Weights of a small image denoising model.
Model: 1.74M parameters, norm groupnorm.
Data: trained on drawn small creatures on textured ground, 101725 training examples, 24.2 epochs.
Rows from block 2 of a small image denoising model, named by matrix and row number. Rows with one number belong to one channel. Each number is 500 + 40 x the weight over its row's rms, rounded and kept within 0 to 999. All counts start at 0. Numbers have three digits each.
After each channel's rows are labels from the 100 images, of 14848, where the channel reaches its highest value: "responds to" is what is common among them. Only what is clearly more common there than usual is listed. The data: drawn small creatures on textured ground.
# convs0: first 3x3 conv (model.enc.0.2.convs.0.weight, 64x64x3x3, standardized in use, each kernel summed), inputs 0-63
# convs1: second 3x3 conv (model.enc.0.2.convs.1.weight, 64x64x3x3, standardized in use, transposed, each kernel summed), outputs 0-63

convs0.8:448490455471472565530502531459456525551578556519494490504522561467474526424481462540516500478455512487526512471506450488508565516565530506440505481592505512474502488534614449529477520476479415
convs1.8:463477553496495409544509593528490484481463487523551475503500505487465491480529507454471449528541470482547516455483514473391519437440494508477458535502510536473550513464430617523538515535474543
responds to: blue; purple

convs0.20:436475514502446463520509487551495445492463493531475476495538494513511515447544476427508517507469501527501514531577402550533515498407473474529479510569467466490494486509604562542520428497535577
convs1.20:529545490502515441466482480439532431462434495480536470489402479498506494519455537504529511458538465503519509515463559606464503471537553561440513513519520540439481504435462424475445504527442485
responds to: white; jellyfish

convs0.11:437536482521518406447474471498499508482496536490491471484525490455510496561480509549455545526498466429555504493552560567459494492510542501442467470473479518494518519495630503527461427586497547
convs1.11:473442461540475503441504505465524539602532564480494462509484484502503473372502522566530476471489527531559504541473448528519491502515413465531512497595465459501491499517453450483528524537537455
responds to: blue; purple

convs0.14:458478508482477485528519504542506423498436498585475456476555501470456445493484464499531539492521542524499518461507484553521484443382520475466535530533491497525503451511637486532499534512573539
convs1.14:451585524526471442580529471452499508531496555471517494524531535432554569462544520490473541530496425513546490472463488475486479461516529519499474512415466478455528512520449539402543451446492534
responds to: pink

convs0.33:593556493463490512472497472489545472571547454565438505508527519463516500555491477535449488491525480504440504506458527477544483490526573453507450525375477483527453488524459515546503495583448463
convs1.33:484418448534494475496498539493498465401496510484485441488582501560496498481480485468531513450485508504446495540521543457437488463497516514428588488537543573454535539435536541490457474423481472
responds to: yellow

convs0.52:564531504486443490499504505549514487483467512491460469500507444500519463508665515559475478475479520531503451489478497536452520451495533562432470469440509512497497479523526532622448460516483493
convs1.52:478538511502525473543595458491458502547486467468442531523452519544508501539433506529461553530505528461500490488518502445506464445491496479490504484458504459534468505468474494312523475514507556
responds to: green; plain

convs0.45:566487528475563489537518453552452528445442464490458450487511497489533422450478479479513563504512516441494539512476491587531468488423491558502541545531470494515528469433616509476491525476541526
convs1.45:530519496478473506487417536499531548488526471460505542459484504604485426526461538505535477481468461470460512483503502433454538532578466433453485456533534424486501508465542524480552466532407451
responds to: blue

convs0.35:448481445524505428515497499528504436478518561528501486477510505525390488502463531481530496528482409509485540559467511615550528526498504546444536538529468461509517494543592530523516480463500562
convs1.35:509485435460432474532572502555545444533513472493472530501493520539384549546547488476487466445526532483491495458512449439479521507588515508443495478535474452518489496443527534445479435563525514
responds to: black

convs0.0:465502515558472523528575499548497407465446519543526438418566501485465490469462467531555560479519474522515535488513518555468425480437503507527503503503439539531501469463413561471474505529550530
convs1.0:473390494473524449515455467485477507498600480476467592523489462451470470482538486457382463491455561473523470487507496476470550537467490514497476452525532488502510435521491473581465529527474492
responds to: caterpillar; blue; purple

convs0.63:533564428503533491481497531493576466491469549460495510492586513476506476523509476544455558469501390499440491525443532547461426501529529524496527464532550461487483467576532536452519515536423509
convs1.63:464524567492514520534558391525445474519507499462501487474565522456537479553518555481573496516535469497589525401558491518543511524514522474482522552487432551495501472506453515562464497461542479
responds to: yellow; butterfly

convs0.4:513549523536557557442593435557511464457428460475488469524521495499555498474519565514413419502494503501472489517551531467469399503471517492538526474560445489515479480516534487528475481499443468
convs1.4:568528485473455527471471520512532539527512461584496481541527520496424522483450452526507579490529510547551509493498512496542445435391516525516520509460515429513542509544544522450556468489596494
responds to: caterpillar; beetle

convs0.12:570563495526537484522539477458468450494483470453549520481554559492532424416533500501401464495513475521543483494500519467458489469607563498462534475482534593502490545515505506495474484497443530
convs1.12:526493575427573484470508618522508542453548504513508546529495446494444458520505496449466432467444519478510434514503470454433475531496502496573447465548531431505506501504570505528508493494463495
responds to: pink; spider

convs0.49:385492516488498461475545541523523483465459508543496471472428520499447467524458534474477494563444528524508539443506494492582550533549461533534550456550518511524468526420589548504502479458466467
convs1.49:560493434532468531491486586543508463542506517468480525514532513520591513502510516476551547447493475469508461585567492525514420522514554429526475555504541540514459533543437502455441521469529552
responds to: teal

convs0.42:538495498536522503487476509536444545511479506515532470487553538454484400459503469534542581442505480506522511468468513605394458506473509567508525553475505481498515432436530508525503463451445549
convs1.42:531531461470463526483566605438561497504451449480425457557415495504545430493467468498506441473488532462457495548494514475588517529531535467470471500521461485472492583474502458530500512491474489
responds to: blue

convs0.62:538511504523443464528530548511419462485573556501494479472513453505514490440484542521495446499480487470506530535531486480529629425523500477430478519546484584486495560503458502526482553544466431
convs1.62:533546477486480565466456515536550542494510482576520494461552529496479511524450450488495632468505533563496474444513494512566453464457478513543471440450518438509510544489477469447486451466573482
responds to: small; spider; black

convs0.6:481485496522554492481453533508562522492515443505492464472511539537518475382485482531502491494540567531543460523580442516504505448458476530483469474629455480531488409498534500542511512512437517
convs1.6:484494568528467452550551417527431541527513556465528520507539574498476465540565514522551483503495494519557553491406512441497496575529524468462557498507470535479491546478536504479554500564557496
responds to: red

convs0.38:482435576513483518445472488489518509465566483422515486384527553447502520473468521493465498492495450473524564533462520619465528504510518483540488503503486482505522512483608489536564531465483483
convs1.38:493517455473529472491601470540469469453471487567428573495513472522510560535495498533513537468470532499554444554499507417503505438487525495483516476455517483531466489502504482376458474511510410
responds to: blue; yellow

convs0.30:485562495501498515434519429515520489557547490489480402471502548554502453518469528561463452513489508515463504441444509460427511502516537524494576526432507532474459513499511630518478524558500509
convs1.30:509548517495516520490444482489596509578460508575412528487549441535494522453481490377524502486514501540545491492500475512498478488519480456478475508529485483536476433491478408551550511427478469
responds to: red

convs0.1:466502527439464460510502436495465438523493464530499501467497510534491492590473554507392471537459521540496492511539438441485551480512496515522460490469549492557509629513520521552491494537468426
convs1.1:447512507530499503499603522490472572517588483512452546545514475438520468460519494472480407462509490553513531479416521451532566532500508518498543507490500598472529484552474508530444466478551472
responds to: brown; black

convs0.19:489484540545477432510494525542510449457494443491483561492492535512518432482509488523450522510511490552515488560533469419505477468530513524544512536494514568497524534492365499552452428526575431
convs1.19:447472477457545506479532513469498463513489507530530413531481511546466561471475502493555494479520525472552590498602539503548539490574446499539559454557515468567522503508526492419470551534464487
responds to: red

convs0.22:508517487502467483469471506487542484502483563456455453563456498453539520524565527470563470507505509526487495450569410523464469451502438502495574594418525505456532472521440533514506449528548554
convs1.22:503483475532513589514540517528466446442538481500515504457458504561416447465526522473432546572498523507538456521447517471550464519529522506527409389552471470462472469522514473491545495492470472
responds to: purple

convs0.10:484543445518497572551470494493469429494441504512453462488555503464527499455551546499494470519521521456512522481514448495479462550561533489462546444558459532498479484554365493539512540491532418
convs1.10:504520566515537502436553508585546568438506522461493512488449534480428491520501459517499555460495531558546483523515497536553438531456414516530518506481525483483551503513621474492447490517459531
responds to: caterpillar; black

convs0.9:513467527498476514529519523549449441472515445522519533506443555491502492478492447452522521474521410482567499538576469512608468569472476514512487467453462485516515497387559553510462514488548484
convs1.9:459562416507502502490422505442512560507474536526510429541578480459539483481545549492499481526491550515481482537403449421485512490456546485465473556508467511492501485538496551592547497475505469
responds to: pink

convs0.17:487539467478508453477533558508501518534512534453481511508509467483468474592492501591484468510585487519501506483586548508469477499493381502573514440544496476442455501462428502487471450564496504
convs1.17:500577480576486524542540468499498477451476495533537491467538521569469517493497573512482445467345511552538517499486436563514534495494489531474576535532503461486520490461561503528539517516487536
responds to: blue; plain; butterfly

convs0.2:505515519524574513467518559456446464507467531459529498524490505489496455491480535570445431516460463510444426552471560574496421435472531520477539538516557565500491486508531564464488478566453477
convs1.2:567515504445554530451487452525571529490488520464562476491463507477496565528530473431529577524504543465539528473559458486498519504528509518640445530489538452486492505519565478478512429502501530
responds to: small; spider

convs0.54:617532459532527516497517455496455436494556462496492556520519448476486486536489518516510465502461491501482484490572516465444533531498528498509474455498526443496479557560425523491428460610539434
convs1.54:456550575470527488534527576497495483517422503512518479538435531435516401497504469502506497504466499472513487509448493488532514560529498513491501580526442496545527530501385468614496493501478509
responds to: small; black; jellyfish; creature: spider

convs0.55:454578500523447486443548576518466500504544492468499487496491504505498475500460533516521454530509528565482496492467474483483470491689503462446440474531488511487471472559474513560468504482501543
convs1.55:549449517460486464429525565452551509503597497461541513512515456501490469548499489424509374447506537404508464546529492458489508503517473490524519492481539496516448554540552535522516546489479515
responds to: small; spider; jellyfish; colour: black

convs0.24:373518534493550447453491550483494533517473487502450490485434536505474497486463524454572479502511478464543530492531434510535452539560479517513494525556492532464559502454484562535473395535540541
convs1.24:523479536523446444552509460555529462515488513465566484524510428475491469519431476518398479483493509594490516431553570474487525531487496573512569507455497453537536467492484533544501530426494506
responds to: purple; blue

convs0.37:462494528487466461492468538515605397532445528584480518486496521460483494537506469474570520491449547467467551487446568513522460495507524529461517481526532465469486488486602483488457448512502578
convs1.37:450560463505527526476484530525479556434523533520451496510482480585558415500487462513519449525529483530497519547510507464500434573466467535506524529495520482517472375516575528542471528554464451
responds to: green

convs0.51:493493532543494457497568491496493522482490557555495513473604521500462496503485525461464500509374497457567506488445538439514522481460600495445474487438487519530493547569472468536460507539510449
convs1.51:482511533499495555497497530593518462522463482501568495436354488502478489513492521502491423516474504506429428473579518558479502501549470507544526546477477490565526515495548534557526482464507531
responds to: red; pink; jellyfish

convs0.58:515485487568483477519434498566479488536463547527491398467576569482487473491467486488530530481508489551481526473425477504448512508435528523478452464451544466509483466550436517521536587543441547
convs1.58:458513424471487488415429478422542503452455505496470454544458483453504545476556492511494464492513507447517420498512488561576474471542530497478503541487464523497460548480580465525439423517462489
responds to: black

convs0.13:509572486510450462504516480531524466471467549469488371410533502525494449509505521496454531466534532562540524518571456530466543481519510476483523451513493526480498538583559437506503495478458417
convs1.13:507496559570543512461456486457453524512505474488605506523511505467511519518463504512533418593514440459490584428478497599462472482447522549496464509436492519500517510487494483546487564521532507
responds to: blue

convs0.53:407476487532478428605527528493529502435533530556492508501470530503438489427447514490542491528517519537559535455537446464509518459483493513403528509482408497485526563538491519557500486519496493
convs1.53:521539516493517481465403520476484502508475449448510481479559455515563502545508489522515461542540511488409449556480492496453504527484468482575440523497533592571457470462470431460547468560531479
responds to: red; purple; black

convs0.48:578498608477518406502494549506498507496464533476524492444484513490481447445501465518523523502479512510552522430531518519507522473502498519533514504506537456509521484435581514553354509505481560
convs1.48:463483436449490522518402592480505538490549522509521529517496492483497556548533496473492550539527481474459472555444454538491472402441503584420471533539526509495469422482503508510538504513511456
responds to: caterpillar

convs0.57:569512513500472516513480493535499441534522472520444472585514445488503514555452536460477471508487510528432475491523562472573475451555507491500472482526504442526449539588415464479554443563458455
convs1.57:479482473542562484476483439429452479475472551537470543434467491395512522513566424523473506533495516455531431495457516512475511436483557511504525456463522550504474474499382512482481530495513458
responds to: blue; snake

convs0.44:495485514523527463479544585527480501508415480490491503474512486489465430544528422480555540496446507495534508489453551504457460534451509530572519582568550495479491390455497570511479459513480531
convs1.44:508519443471500488501505494606490451476477532548535513494485553458483584441499490537557523411544461570442546517481490532573480512503443521470522518505509491522533545513545449566419526520544493
responds to: yellow; jellyfish

convs0.50:485477535526542481487563447515461426488517518455513464533429457545512498474516523534520528482479498564593555504501539469360502455522500479485528451483560510508511584522525449498480449481476464
convs1.50:505414539537439511485474510477494557498494492441409477521491480401477527468472430555529509481543507523458535488492491522448482532515546493473501517453499645481494518485519516551475552543489540
responds to: green

convs0.7:474490485483479507471543431556511505502521500582505496544519485463504505392517452447443496478400510503538511462518501482468504531468548529490532558608543531444483532528602469490484516514514460
convs1.7:514554565508527472565564500501442511464519485433503480505527577543538484563519518523503458511525497515463526590496533460563542464476493490474444447524508466443550510569463527579537447470544541
responds to: green

convs0.47:498601501465518540424523513481426514488579442446495523533525508495509474509483537516407399499480475531501451508461508443505507527549536502516430503478514538479518546536594532528518471541470510
convs1.47:509518450480565429542447457546548417496489486517543510505511465515530544452493513490491553500545460586492548516511507505479419475462497519440532546518490562493474386518521460502426532461481477
responds to: white; black

convs0.34:515526487469533405511521505507516527546523516475464498512462486455477490582467463456575448523532424493530561493434520555514484472514492469463526570450491544505575491435584528522468422507523513
convs1.34:449493560552517457408477466537499538538484545490449483479476492438531501536546483453527487529456389439439455513487489495496513529489483525528499455474447537472527520480417547445458505447560462
responds to: red

convs0.29:509521466561530488484534563513468405481480528476476552562424519481465538433485483488517514483481490543487491496551551433511472410501473484549567596525505557497470516510502488515426436542491523
convs1.29:438473479509459487507490488509570509540544448519575474448530434531591482531462573447512424493516546415438536505521467514559555543511487499511526460453511531524481535549469511495451562519504498
responds to: white; spider; pink

convs0.60:510513558558522484532522530560513482449533471499446548467509504577513489497479488450506517523518468479441542548323489509537496523491555502494475515449467517515492505485436575517502474490438465
convs1.60:459511473470499550512544483449470508467530494520509484443443497449493465434514518457450490476469560528507503533421451530562519499547552467539510589543484568518552491562558525540580488499555554
responds to: small; green; caterpillar

convs0.25:534528502494492506430447451476563530547567521479538471546470517515557521574437509492545456514528438544487501506530470486479530502507462451509537554520528501454515504561441528426504451559397454
convs1.25:472542477415534515494582494493478450549495455538488585520433512554491530471440477505424502506513529487507477472507517484517515448562456549510445490572516414579504504460524504419500464509527514
responds to: teal

convs0.36:390518479498524457544556517465485473505483514558527519477472488495525486533428481455568480499530457508491511479481485569493466557497566477476559561548457526492508484447634473477535466456517526
convs1.36:556497520459506497520479432523514547511460443442465528581517542482531529507491460561387549510522546491498503403505443495499464485463496449504470512509477454541482464515492462505438477513401551
responds to: red

convs0.59:457479519526473529496505510578499495506530539513425433488485577511477510542442448524525528499525470539554524470476515471459483559429483523516523468403496457513521422487603511469486582544480516
convs1.59:574511488560503528496492481529513450544487522519545620437594564550477401487509548467468577525517486468472498479518507524461438513497501431481471489540469503481472565482477497459504462485494479
responds to: black

convs0.56:534476519561539530509449500526511503510486567484516465498519580469489481393469474509529553509493539465506516513490487549480553488471492438446523528509529503523510417491534475540346565498491477
convs1.56:495526473489528420531533561435470561451515466555528558459514448501463542509488456490526555562489486497458515454509510551533505457462514542518524497603520518471460439488490498375506537503520533
responds to: black

convs0.41:543519469464510480468505545470521538537545516521468448500486476480496489508517535624501488496519522571416527456462462421481491454531520449459478561502533507557462496496610489492473444529430517
convs1.41:471470515439523506499417450415466513519511503628459504471485461499483463505513553522489560552454534577508530484533502454513529507509520511555587437482482434530495487531446496540534527490461477
responds to: green